config.yaml
arch: "transformer"
model: "sound classifier"
dataset: "drum patterns on synthesised drum kits"
train_examples: 26041
gain_aug_db: 6
n_mels: 40
hop_length: 160
input: "log_mel"
spec_augment: true
win_length: 400
targets: ["tempo"]
num_classes: 10
norm: "rmsnorm"
norm_position: "pre"
hidden_act: "star_relu"
mlp_ratio: 2
head_dim: 32
fused_qkv: false
bias: "all"
qk_norm: false
layer_scale_init: 0.01
parallel_block: false
inner_norm: false
moe: "expert_choice"
num_experts: 16
moe_every: 2
expert_mlp_ratio: 0.5
experts_per_token: 1
shared_expert: true
subsampling: 4
layers: 12
width: 320
positions: "relative_bias"
pooling: "class_token"
label_smoothing: 0.1
loss: "cross_entropy"
residual_init: "zero_last"
optimizer: "normuon"
muon_scale: "match_rms_adamw"
learning_rate: 0.0018
momentum: 0.95
nesterov: false
orthogonalizer: "newton_schulz_5"
adamw_lr_other_params: 0.0012
max_grad_norm: 5.0
max_steps: 12000
batch_size: 128
epochs: 59.0
lr_schedule: "cosine"
final_lr_fraction: 0.1
warmup_steps: 1200
weight_decay: 0.1
adamw_weight_decay_other_params: 0
Rows from block 3 of a small sound classifier, named by matrix and row number. Rows with one number within an expert belong to one neuron, the router's apart. Each number is 128 + 24 x the weight over its row's rms, rounded and kept within 0 to 255. All counts start at 0.
After each expert's rows are labels from the 100 clips, of 14976, where the router gives the expert most weight on average: "top examples" is what is common among them. Only what is clearly more common there than usual is listed. The data: drum patterns on synthesised drum kits. In brackets: how many of the 100, against the usual share in percent.
# router: router (model.blocks.3.mlp.router.weight, 16x320, trained with AdamW), inputs 107-213
# up: expert up (model.blocks.3.mlp.up, 16x160x320), inputs 107-213
# down: expert down (model.blocks.3.mlp.down, 16x320x160, transposed), outputs 107-213

# expert 11
router.11 [139 151 133 130  87 107  99  97 144 118 131 111 131  93 106 119 173 122 114 117 160  98 149 186  86 129 117 147 131 118 108 134 113 129 148 161 108 111 150 134 110  88 150 110  84 108 131 121 123 129 127 124 185 147 132 117 185 143 154 109  99 139  82 114 107 124 120 175  93 142  98 172 147 153 115 161 131  90 114  58 140 103 145 146 121 109  86 143 141 109 153 112 165 137 151 128 122 127 144 126 131  76 111 124 136 170 124]
up.0 [103 105 126 112 125 127 120 141 127 136  99 107 108 119 135 122 136 110 117 165 164 119 129  90 155 155 123 136 121 106 115 138 153 123  92 115  99 109 123 118 131 183 149 119 137 127 105  98 126 132 108 136  84 112 129 102 150 110 133 126  83 116 144 110 119  76 138 148 146 121 127 186 130 125 131 100  93 115 128 167 141  97 172 133 125 140 119 119 131 146 146 192 101 119 133  81 128 119 119 139 123 181 133 122  80 129 110]
down.0 [ 99 123  65 110 154 115 147 136 131 140 108 119 152 125 127 105 110 111  99 111 119 124 123 127 110 106 138 128 147 130 115 147 123 140 143 114 143 129 122  91  98 142 114  91 133 155 147 152 135  79 127 157 130 130 135 107 118 117 103 130 135 141 112 102 108 116 136 136 133 107 151 105 143 149 121 106 145  84 114 104 181 108 163 119  65 128 147 152 116  85 150  97  94 110 143 174 158 153 118 161 116 151 121 118 100 132 107]
up.1 [137 137 102 143  88 127 118 101 130 133 128 118 161 114 111 110 116 123 151 113 177  97 123 157 112 235 119 160 145 104 130 121 119 119 123 162  84 144 114 111 113 154  67 116 117 111 119 124 102 126 108 116 146 109 110 110 178 119 172 127  99 183 111 123 113 147 125 157 132 136 108 192 193 119  76 119 154 120  99 135 138 116 116 148 121 119 138 152 125 141 149 100 159 154 158  89 150 195 130  82 127  74 133 140 156 135 115]
down.1 [143  97 125 119 150 151 163 125 123 141 128 146 120 160 116 160 153 162 127 120 116 135 130 139 116 120 137 140 132 138 182 130 118 117 139 106 148 133 130 146 128 101 131 125 115 179 126 125 126 140 134 125 118 136 123 123 104 159 139  98 134 105 123 152 153 125 167 142 140 127 115 115  46 159 127 130  84 153 124  94 127 114 137 114 170 167 178 126 123 126 122 116 152 137 114 138 116  70 111 141 122 169  87 149 124 136 136]
up.2 [126 145 149 119 125 149  98 151  89 127 154 134 158 118 122 117 174 113 138 117  85 145 127 111  87 109 143  81 109 129 125 171 149 128 138  90 121 114  88 124 119 111 142 137 122 131  96 120 118 134 128 148 108  98 138  83 158 148 127 124 145 111 120 103 146  81 134 147 121 174 109 157  53 112  94 129  90 134 126 130 111 107 142 107 105 108 131 102 110 123  98 179 153 143 130 142 141 116 102  95 121 134  92 136 108  93 173]
down.2 [115 119 151 132 166 112 148 153 120 104 124 114 126 144 109 136 128  98 156 129 121 112 133 102 142 130 123 143 115 106 102 114 147 140 112 112 112 118 115 148 116 125 117 137 143 127 110 136 130  99 139 120 122 129 121 116 116 121 149 127  99 152 100 135 103  65 132  99 175 138 118 144 158 132 156 164  99  88 162 165 119 101 159 144 108  76 129 163 124 138 180 117  71 107 150  99 101 115  89 122 116 136 136  77  58 102 119]
top examples: bossa nova (49 vs 8.3); tempo: 160 to 170 bpm (44 vs 10.3); pattern: half-time (29 vs 8.6)

# expert 10
router.10 [105 118 125 170 142  81  69 121 121 112  84 115 107 166 101 119  77 141 161 106 122 108  84 148 100 102 146 142 144 148 174 164 167 145  99 176 112 127  75 122  99 105 151 141 111 141 141 155  97 132 136 124 148 121 127 128 172 123  84 134 120 127 149 132 124 108 140  83 159 106 121 123  69 187 121 131 143 116 126 101 123 104  92 121 132 115 143 133 111 142 141 140 149 162 177 122 133 141 165 145 149 102 157 146 120 135 111]
up.0 [151 106 152 129  92 106 139 127 105 124 106 146 162 117 114 124 125 156 146  99 132  89 155  98 167 120 117 111  94 122 128 154 199  91 127 129 163 128 154 120  76 132 127 134 109 126 103 117 127 116 108 100 140  73 114 104 123 140 116 146 114  59 122 128 145  61 159 111 102 120  73 111 113  85 105 145 117 128  92 123  92 117 123 123 104 167 101  95 166 135 144 128 154 152 169 112 106 128 121 140  97  51 133 126  99 137 139]
down.0 [164 157 135 163 138 182 139 119 119 120 147 141 137 131  90 126 142 151 139 125 116 152 112 120 125 128 136 142 146 129 147 117 101 153 101 114 130 158 113  83 162 136  88 107 161 109 101 105 101 147 160 139  84 123  80 100 135 160 117 135 122 128 109 113 116 109 120 167 123 160 141 173 110 134 135 116 149 146 145 154 157 140 101 156 134  94 153 106 116 150 152 107 166 122 169  97 194  81 144  96 112 124 107 119 117 168  89]
up.1 [140  97 127  72 111 151 141 145 139 159 161  83  97 153  99 122 108 133 125 104 113 116 167 117 117 155 120 161 160 108 122 135 102 133 116 103 121  80 127 137 124 146 158 143  94 139 130 115 124 122 145 132 133 112 170  99 167 152 116 139 118 166 131 125 122 103 185 105 127 178 192 133  87 116 104 176 138 145 125 101 108 135 135 147 103  83 130 185 162 123 107  99 145 100 162 114 169  88 108 132 144  97 123 138 145 176 120]
down.1 [121 113 114  91  68 110 123 135 120 118  97  90 184 141 133 142 109 130 120 111 144 153 130 122 186 154 121 136 112 138  97 114 121 119 139 108 110 108 131 156 157 111 169 115 150  95  94 131  83 134 108 145 148 156 129 127 142 100 118  89 110 113 104 121 156 132 116 138 106 138 152  95 152 148 114 134  92 137 128 124 159 129 130 147 103 133 127 134  80 141 131 144 110 130 121 164 131 124 145 131 133  88 119 119 158 143 132]
up.2 [152  90 154 118 116 156 104 118 159 128 122 114 111 133 128  93  89 148 107 135 100 113  99 146 148 113 123 156 138 148 131 118 135 122 108  96 144 161 134 117 168 127 191  99 126  96  88  93 111 137 129 143 127  93  91 131  62  86 125 105 158 118 206  93 108  96 156 140 127 150 127 159 126 150  75  92 148 134  92 124  73 112 111 110 133 122 116 112 141 120 140 126 178  95 121  93  98  60  82 125 128 110 146  87 122 129 132]
down.2 [112 138 103 106 129 152  87 162 172 190  98 165  85  85 161 141 126 123 139 158 100 128 110 118 113 162 149 140 162  84 117 131 135 123 136 122 140 128 166 125 148 162 111 119 108 135 111 134 111 123 123  99 140 125 104 126 140 117  87 146 143 112 105  70 140 157 140 140 136  84 129 157 128  61 148 119 124 127 133 125  93 132 128 113 168 143  96 147 199 177 165 125  97 121 130 108  63 158  93 105 143 116 117 126 128 131 119]
top examples: pink noise (37 vs 7.7); cowbell (35 vs 13.8); muffled (low-pass) (34 vs 12.2)

# expert 9
router.9 [131 128 161 125 122 131 103 132  99 118 116  83 133 134 149  93  61 125 117 126 149  98 119 115 130 129 110 101 138 156 141 136 134  79 177 103 115 113  91 138 134  94 161 151 150 120 141 138 136 135 118 131  66  81 135 114 107 125 102  83 129 102 138 124 130 109 134 120 111 135 134  73 106 117 134 129 126 127  58 112 142 142 122 143 114 112 101 118  92 152 111 128 109 125 114 138 147  84 116 109 130 144 112 119 136 115 123]
up.0 [125 152 167  95 138 128  93 128 109 153 158 156 154 113 106 104 131 143 114 132 148 122 142 124 146 134 138 130 143 141 125 122 123 118 129 116 182  91 120 107 126 130 135 154 129 122 119 104 168 118 134  99 121 122 192 164 117 127 142 162 142 155 142 135 129  73 156 104 143  89  92 134 145 127 153 165 140 122  84 113 144 109 136 102 140 164 121 132 140 118 126 128 107 117  95  95  95 134 137 137 167 111  99 117 140 128 128]
down.0 [156 164 148 184 131 110 126 176 113 133  94 114 125 155  96 117 128  96 145 116 128 149 164 161  80 125 125 127 137 156  92 109 117 125 121 114 106  83 122  92 100 132 111 110 147 134 151 126 117 160 148 117 133 144  97 120 126 139 147 129 175 147 165 131 128 120 125 105 103  96 145 127 137 109 157 112 156 134 105  99  87 142 143 139 143  99 141 114 133 125 125 111 149 159 186 122 121 114 141  91 157 145 169 130 126  87 167]
up.1 [111 117 109 121 114 140 127 110 169 116 137 113 130 141 157 137 133 133 112 111 108 156 144 126 121 138 141 255 128 102 139  87 105 116 190  97 132 153 122 158 145 125 124 140 176 121 163 125 128 116 153 113 132 148 173 124 136 130 148 136 132 126 135 174 187 163 117 151 135  87 153 126 157 130  88 107 136 134 196  98 150 152 164 104 123 167 133 100 122 122 102 100 122 138 172 116 105 143 128 125 148 155 107 126 159 184 135]
down.1 [159 136 152 148 144 128 142  80 152  85 100  97  93 102 101  91 120 135 135 179 148 195 120 143  96 169 122  95 129  98 136 111 162 159 129  61 143 120 139 110 110  78 142 157 123 136 164  94 126  97  99 111 137 136 136 149 116 132 100 150 134 165 156 165 147  91 116 106 108  88  89 165 175  89 137 151 114 172 116 103 121 104 113 127 136 141 102  94 133 142 151 138 124 142 148 129 141 123 106 101 119  96 148 142 117 145 145]
up.2 [133 174 140 128  59 139  84 145 145 111 133  94 120 134 146 155 149 120 120 150 182 145 115 143 174 124 160  95 137 143 130 109 183 109 161 117  95 118 133 115 108 107  79 131 125 137 140 137 136 128 127  76 140 149 132 114  73 131 188 109  97  89 120 148 138 136  77 150 115 166 152  89  97 121 122 118 146 145 128 154 132 112 123 119 106 113 136 127 143 124 157 122  95 148 126 154 123 109 135 142 142 169 112 127 142 153 139]
down.2 [131 205 111 127 156 144 111 129 195 112 177 136 158 138 108 127 133 116 152 125 136 123  99 102  89 119 121 132 185  75 110 101 124 143 132 127 161 122 158 166 128 137 124  95 113 118 112 110 138 126 165 161  87 182 163 107 111  95 140 122  99 126 123 115 169 125 167 102 136 117 139 162 152 150 140 122 133 132 117 113 146 138 115 157 105 134  98 103 126 114 136  76 171 121 174 127 156 113 150 162 130 144 102 105 188 105 152]
top examples: ride cymbal (58 vs 18.2); clipping (41 vs 7.6); text has "clipped" (41 vs 7.6); tempo: 120 to 130 bpm (27 vs 10)

# expert 4
router.4 [120 110 129 145 127 119  78 137 109 112 115 122 116 153 160 103  80 116 141 117 104 106 139 148  70 106 148 129 113 162 181 116 107 132 150  53 140  90  99 110 148  62 168 144 124 125 129 124 129 125 147  54 143 136 112 119 136 140 141 124 126 134 143 129 148 113 155 116 130 140 149  85 107 138 161  90 143 157  97  93 121 170 149 145 139  90 114 147 125 156 125 151 153  85 168 123 111 132 110 146 158 135 150 114 157 162  84]
up.0 [144 159 132 102 152 122 133  89 119 139 159 173 174 145 134 100 162 142 127 145 148  86 145 167  95 137 157  95 130 128 134 116 106  98 113 117  96  73  69 159 151 129  72 124 159 119 107 129 168 137 172  82  93 132 116 109  93 111  94 101  91 171 120 127 104  72 116  81  93 111  95 153  81 160 169  86 133 151 133 131 147 146 115 103 112 156 117 193 116 151 111  91 133 125  87 132 128 104 103 149 161  73  97 139 108 146 109]
down.0 [ 79 144 109 160 142 138 141 121 165 135 148 163 149 112 138 117 116 171 145 125 109 138 139 144 116  79 108 147 115 140 149 141 141 123 113 145 108 118 106 121 111 132 177 133  88 129  93 121 111 147 125 117 157 136 123 147 146 129 157  79 146 165 136 100  70 125 138  93 126 157  91 142 143 133 120 148 134 128 156 169 150 153 128 163 131 127 101 135 114 125 136 111 111 168 167 137 113 128 123 134 162 101 120 178 155 113 133]
up.1 [125 130 126 140 117 113 131 114 137 125 126  72 162 124 118 126 128 134 131 126 140 104 149 166 148 169 129 117 125 122 115 128  73 121 114 121 142 109 101 121 135 113 158 138 139 131 133 125 103 136 116 131 121 142 130 137 206 121 129 123 128 176 120 127 111 106 112 121 135 117 134 108 125 132 135 102 140 111 140 120 127 154 134 109 136 136 130 136 132 134 141 110 128 137 204 120 143 109 113 133 128 163 111 105 176 157 125]
down.1 [109 160 179 131 120 154 138 115 141 127 128 108  87 127 115 119 127  82 112 129 133 123 137 107 117 109 126 107 103 149 152 132  75 120  94 165 134 135 130 150 137 138 119 177 145 103 148 129 137 151 124 153 161 192 121 104 116 106 132 116 136 130 135 137  99 118 128 108 134 143  98 120 146 148 130 117 135 145 156  65 126 112 109 131 147  99 120 140 131 135  53  90 108 104 126 114 141 103 120 135 116 168 133 135 114 150 135]
up.2 [135 122 142 116 160 143 121 105 138 120 120 138 125 136 146 117 117 114 123 171 143 105 121 117 126 129 139 128 140  81 165 109 164 160 122 109 102  96 118 122 139  97 115 152 165 141 118 125 111 127 118 130  87 163  94 109 148 107  99 114 117  78 143 123 142 109 124 172 141  83 123 183 113 107 156  97 133 123 165 111 147 126 123 116 128 188 151 130 102 123 118 100 162 142  80 127 109 122 115 152 128  96 163  98  76 172 168]
down.2 [129 136 123 129 116 122 100 114 137 168 160 123 137 153 129 150 140 136 127  84 167  89  93 101 131 167 131 168  88 116 128 135 129 103 166 133 130 123 141 130 148 131 124 150 156  91 114 137 114 113 142 143 153 124 135 141 123 128 162 165 128 130  67 114 135 123  64 103 117 148 155 116 137 146 154 122 142 103 142 128 132 148 122 132 133  73 119 145 175 101 106 155 129 150 109 141 118 153 130  94 146 160 100 142 147 153 120]
top examples: bossa nova (53 vs 8.3); clipping (44 vs 7.6); text has "clipped" (44 vs 7.6)

# expert 0
router.0 [117  94 131 160 126 133 130 118  97 132 113 115 109 165 156 110  80 151 132 110 102 120  99 155 113 107 113 117  98 141 151 144 148 130 170  63 120 144  66 125 125 129 134 157 149 132 139 132 137 136 117  46 144 121  87 136 118 135 142 121 126 146 148 137 121  84 135 123 133 129 146 120 112 116 150 110 133 134 147 106 140 153 153 121 102  93 123 108 121 139 161 141 143  96 155 140 109 114 115 133 152 113 178 146 140 165  75]
up.0 [150 137 157 129 140 137 145 158 109 141 114  82 153 140  93 174 127 101 119 119 104 119 159 158 111 170 131 104  46  90 100 124 125 140 129 122  86 104 122 128 109 151 108 123  97 123 120 188 139 129 128 133 148 129 134  99  89  99  96 107 170 143  95 116 117 104 110 115 144 107 128 119 162 127 150 142 122  94  97 188 116 102 111  99  80 111 137 122 102 117 138 117 151  72 114 104 106 118 148 127 131 108 147 167 115  95 140]
down.0 [145 129 187 137 130 113 118 139  71 130 142 180 130 109 119 132  82 148 122 155  97  92 162 143 141  91 192 130  97  88 110 118 144 141 143 124 164 156 122 160 117 138 136 122 147 184 112 177 146 148 145 129 202 147 115 174 115 108 150 112 139 101 143 108 153  94 119 148 142 122 153 117 131 121 184 129 129 134 157 148  90 103 143 155 147 156 142 191 139 136 136 125 138 110 110 120 133 150 167 147 123  94 117 109 138 126 146]
up.1 [131 117 120 134 143 125 122 145 108 131 121 132 166 122 161 112 133 148 138 126 143 131 137 109 135 164 127 144 139 129 131 116 173 119 144  98 148 102 111 133 131  90 152 134 150 104 113 135 139 137 108 156 109 113  97 123 141 152 101 111 178 150  97 131 122 100 112 116 115 112 130 130  91 121 129  64 132 135 109 156 133 159 132 148 154  21 115 139 156 131 130 135  97 109 188 151 137 176 157 131 115 204 138 114 124 111 164]
down.1 [118 109 109  86 126 123 155 110 124 110 129 104 128 167 112 107 137 156 162 113 124 137 121 113 132  89 169 157 160 106 149 129 113 120  91 151 117 139 143  89 138 180 105 169 139 150 118 142 162 135 162 147  71 117  89 138 122 130 153 137 134 107  94 122 150 145 140 138 131 117 110 138 164 117 113 133 139 140  90 138 105 145  96 112 137 121 122 102 140 100 118 135 102 172  61 125 146 134 117 136 137 148 120 102 147 131 122]
up.2 [109 140 186 113  87 110 148 134 108 144  71 114 172 111 130 119 111 171 145 133 179 194 155 150  97 105 138 139 118 119 111 162 105 117 130 155 110 134 148 146 102 126  83 121 116 114 135 130 146 133 179 121 136 144 150 161 105 114  97 106 134 157 118 150 148 125 134 108  91 160 137  83 164 136 115 127  57  95 160 114 137 166 108 132 119  88 125 173 148 120 140 104 131 138 131 103 113 122  96  88 134 133 101 119 116  88 149]
down.2 [102 126 108 107 171  99 148 120 126  83  86 164 100 104 131  96 159  99 154 132 151  92 120 116 156 103 165 117 103 109 173 113 114 106 142 153 165 153 134 153  94 133 112 105 141 108 134 154  91 148 105 146 184 104 124 185 120 133 156 117 128 115 139 125 150 161 123 150 122 124  90  94 139 105 119 132 118  98 105 122 103  86 144 132  95 168 146  93 141 137 166 143 165 153 100 163 148 168 136 128 105 102 141 115 102 172 164]
top examples: tempo: 160 to 170 bpm (48 vs 10.3); bossa nova (31 vs 8.3)

# expert 6
router.6 [147 115 145 138 129 128 112 131  87 114 155 136 119  96 133 114 116 178 116 127  85 140 108  64 157  99  92 119 116 143 102 135 151 115  94 132 121 137  91 126 140 104 100 113 133 134 117 114 105 128 107 105 135  93 117 152  72  85 119 143 152  95 138 119 141 132 112  93  96 139 158 113 126  97 130 135 130  90 107 149 147 110 127 108  82  73 125 116 114 118 109 125 101 132  69 166 113 164 124 146 105 116 111 106  77 106  84]
up.0 [121 114 123  98 111 132  95 132 140 164 177 153 115 105 104 119  94 146 131 123 158  80 142 161  80 118 122 114 128  93 136 116  81 103 144 140 159 110 164 123 142  99 142 158 120 121 132 111 146 135 124 104  89  68  90 100 164 114 125 141 147 147 114  98 128 107 111 108 104 102  73  57 137 149 149 135 107 139  61 114 130 156 123 124 148 141 123 134 140 117 153 126 141 122 165 121 124  89  86 138 140 154 141 125  76 170 129]
down.0 [147 106 160  90 130 121 186 159 142  94 124 148 103 126 165  93 116  87 115 129 139 122 130 127 134 105 149 120 175 150  99 100 103 168 144 137  68 131 157 121 127 127 120 147  88 126 170  72 126 127 114 142 106  86 125 178 108 141 142 150 127 114 139 127  86 113 140 134 125 133 103 143 122 120 115 134 136 113  99 106  92 164 107 128 123 150 111 131 124 119 121 111 129 164 114 137 176 122 128 162  79 138  99 145 143 139 133]
up.1 [123 144 127 123 159 127 152 121 125 146 145 153 135 137 126 120 114  89 133  95 100 108 128 113 152 115 115 128 132 103 125 130 177 143 147 114 144 117 166 130 105 124 146 127 124 121 150 129 127 126 146 137 110 142 127  89 164 118 148 149 168 133 141 119 111 139 116  81 128 140 164  81 113 117 132 100  95 137 146 128 139 166 105  92 166 153 139 121 148 118 104 127  91 126 146 173 130 151 105 139 107 156 129 135 149 113 140]
down.1 [127 115 120 131 129 161 142 120 115 122 124 167 138 115 130 136  98 127 135 149 123 128 104 157 131 121 136 143 122 123 111 114 128 156 131 104 129 128 169 128 125 144 130  99 102 158 178 123 112 141 117 193 151 109 143 165 143 149 185 143 170 123 126 105 122  96 154 178 123 143 141  98 151 153 103 174 116 151 151  84 135 135 114 138 133 165 171 164 135 128 127 149 152 143 137 113 130 117 135 119 105 174  94 142 150 174 148]
up.2 [136 134  88 174 133 140 125 123  86 128 141 137 172 142 140 143 123 121 202 140 164 150 129 185 104 187 132 120 151 107 118  98 125 145 102  92 180 139 118 131 121 157 126 138 162 128 155 133 119 131 138 129 124 169 155 123 124 117 142 156 175 128 143 156 132  98 138 131 137 156 115  85  98 138  82 130 114 150 130 141 133 146 130 119 133 136 122 107 110  93 166 136 106 142 149 141 186 107 145 118 124 138 128 134 107 125 133]
down.2 [149 106 114 154 114 152  96 136 138 149  55 113 110 118  78 106 106 126  85 121 113 133 190 105 138 187 141 132 109  82 114 140 145  96 125 124 107 122 117 179 111 138 134 117 117 100  96  91 146 148 138 160 150 138 185 125 129  60 134 108 133  93  91 127 145 111 124 143 123 137 142  99 137 136 105 118 157 146  84 145 133 134 121 165 113 135 157 112 140 116 123 132 104  87 145 109 129 116 139 166 126 117 113 110 145  87 126]
top examples: pink noise (51 vs 7.7); white noise (37 vs 7.7); pattern: one drop (31 vs 8.6)

# expert 7
router.7 [128 117 100 151 135 118 122 116 165 125 107  92 106 122  99  83  98 137 156 162 140  92 123 105 129 119 148 115 120  92 175 110 124 110 119  75 100 102  90 112 128 113 170 133 103 146 137 120  99 124 125 112 130 155 112 129 109  96 122  97 149 138  98 130 119 118 127 139 123 113 113  75 136 117 118 130 176 104  86 129 153 110 108 138 118  68 100 149 132 117 141 147 141  89 167 114 134 179  93  94 153 141 116 130 116 130  72]
up.0 [109  95  88 106 174 140  93 122 110 116 123 115 104 114 147 137 124 154 153 145 142 147 122 104  82 115 131 123 159  93 137 138 120 149  98 104 139 112 140 132 124 162 185 134 144 113 128 118 141  73 125 105 157 121 104 133 140 134 110 146  97 147 105 118 135 126  88 104 141  95 105  94 140 116 140 185 196 136 163 112 133 139 108 144 158 144 124 161 165 101 146 146  64 120 163 121 143 120 131 134 126 139 127 148 158  86 121]
down.0 [101 122 153 165 166 101 107 125  99 133 130 134 162 134 115 109 148 133 144 190 123 134 123  94 115  91 105 119 140 119 177  87 118 124 115 118 111 126 137 156 138  64 126 145  72 131 107  73 140 122 172  80 114 155 148 115  94 155 145 143 162 153 133 151 130 134 151 122 112 117 105 148 137  93 140 150 111 131 172 122 122 169 106 123 170 119 122 161 132 105 125 113 163 124 173 103  77 128 131 170 132 109  98 143 154 131  96]
up.1 [102 154 122 122 152 122 126 143 138 147 108 133 144  89 100 148 118 150 111 137 148  71  91 142 161 157 129  77 129 170 114 108 131 137  98 140  94 114 129 135 133 138 150 130 116 113 128 142  67 146  97 131 166 111 126 132 182 119 137 142 143 149 115 120 105 134 105 145 136 124 149 166 198 136 131 131 168 100 156 160 120 108 131 128 101 158 141 124 115 117 161 144 106 124 142 119 125 129 117 123 163 116 110 118 142 159 120]
down.1 [ 96 118 147 122 116 136 124 118 106 139 152  82 119 153 124 140 138 123 141 133 176 110 159 151 157 130 119 110 130 102 150 126 117 127 141 181 130 155 105 132 112  94 110 160  90 113 102 118 136 130 134 134 115 151  93 148 134 117 106 162 139 131  85 101  85  92 110 150 108 125 154 105 151 106 169 158 112 130 123 117 103 150 190 157 154 150 127 140 130 147 146 123  93 109 117 131 160 105 125 120 151  77  85 139 154  85 113]
up.2 [141 140 154 120 144 114 111 125 139 140 123 131 151 106 115 134 157 110 147 153 162  95 122 126 142 137 112 139 146 149 110 130 131 148 126 147 134 156 133 155 107 131  51 114 135 129 113 119 146 128 145  73 131 131 114 142 103 127 106 155 154  91 138 139 114 157 126 128 149 136 154  77 110 109 140 145 125 125 172 121 128 123 122 126 103 189 119 137 177 123  81 148 104 137 111 123  86  62 138 111 119 144 121 125 132 159 139]
down.2 [126 183 122  96 123 132  96 104 128 132 132 128 122 145 122 114 146 130 134 123  82 142 178 117 133 128 151 142 111 120 127 105  87 150 169 126 125 148 188 103  75 136  97 129 131 103 125  95 123  68 124 148 128  95 128 179 131 124 155 118  95 127 140 120 110 135 159 153 131  86 142 160 147  94 164 118 107 113  98 123 134 157 127 158 117 132 127 133 139 120 128 112 117 124 164 146  86 125 111 124 182 136 116 166 122 165 139]
top examples: white noise (43 vs 7.7)

# expert 5
router.5 [136 151 144 127 120 154 139 149 144 131 119 130 117 180 177 131  92 138 132 133 126 181 155  86 130 103 176 122 141 133 158 126 133 132 138 106 119 148 112 135 181 117  85 185 149 144 132 135 142 125 126 133 119 131 184 132  93 140 159 106 128 130 176 161 143 117 128 171 164 133 152 123  96 124 151 137 121 185 127 131 150 172 169 126 135 159 138 130 116 140  73 141 113 127  83 157 149 127  98 139 142 161 159 127 140  76 172]
up.0 [133 112 148 136 133 147 122 126 105 139 123 137 112 127 154 142 144 118 104 166  94  96 147 168 141 124 128 157 106 141 130 124 189  68 101 116 123  95 134  99 148 117 118 143 149  96 156 141  95 166 143 122 144 136 157 100 101 152 104 142 111 182  96 152 164 121 114 140 118  94 127 115  82 113 157 108 136 106 105 105 140  72 114 132 133 134 126 144 114 133 139 151 105 148 126 162 138 151 104 207 110  81 141 128 100 153 143]
down.0 [140 145 117  96 173 177 114 143 138 168 120 120 129 127 123 106  83 108 114 164  99 151 104  79  95 106 146 148 103 112 145 150 179 142 112 152 136 121 121  88 135 109 148 170 124 123 157 131 129 139 157 134 102 135  94 135 160 147 103 191 119 150 145 148 141  99 120 138 145 105 111 152 140 154 119 151 122 101 163 129 122 148 122 115 146 136 153 146 124 145 107 120 174 140 131  98 114 113 151 173 118 110 136 141  93 119 152]
up.1 [135 146 166 134 115 130  95 124 120 145  97 147 161 149 129 106 136 150 135  94 133  70 103 167 166 148 150 100 133 117 153  89 131 164  94 129 130  87 152 144 124 158 119 127 124  97 120 127 100 123 153 156  98  90 159 109  90 155 152 125 153  98 114 165 144 109 132 120 114 131 145 113 160 133 127 147 128 144  95  81 105 113 136  94 121 163 162 122 134 117 127 136 161 132 111 139 157 120 143 123  98  87 135 115  82 134 108]
down.1 [162 130 162 116 148  92 142  96 153 106 153 149 102 177 124 124 107 137 120 124 100 136 125 100 159 133 115 121 146 126 110 106 136  96 143 137 108 129 138 121  89 146 132 103 131 154 111 114 142 126 158  78 106 116  96 119 134  82 150 135 146 146 104 105 129  83 130  94 104 152  85 141 110 115 114 114 128 106 133 149 121 164 135 115 133  94 120 128 131 128 120 148  57 113 142 119 109 150 130 108  92 117 125 106 113 106 124]
up.2 [117 123  98 107  99 125 157  84 104 135 126 120  99 134 160 165 127 106 151 129 133 101 162 148 125 131 136 129 137 158 141 100 123 125 147 121 101 134  89  74 146  97 158 145 142 117 110 146 150 115 107 126 143 128 153 116 117 123  92 155 127 186 113 136 175 158 117 138 137 117 130 158 138 164 186 131 152 162 117 122 123  87 131  98 114 114 149 122 111 125 123 126 169 152 164  77 126 113 133 122  99 115 140 164  99 118 127]
down.2 [133 178 136 151 149 113 114 119 153 114 101 122 153 168 121 158 110 116 101 122 162 155 161  93 116 116 160 143 125 135  93 130 122 135 132 136  92 121 110 122 119 122 142 140 191 124 121 162 117 211 166 132 100 152 143  93 108 120 109  82 165  92 147 103 131 135 148 111 149 119 136 176 153 159 106 124 156 105 166  80 157 113 115 172 145 146 117 141 136 125 170  89 125 146 114 106 149 126 122  99 132 102 115 130 115 135 135]
top examples: closed hi-hat (81 vs 36.6); half-time (51 vs 8.6)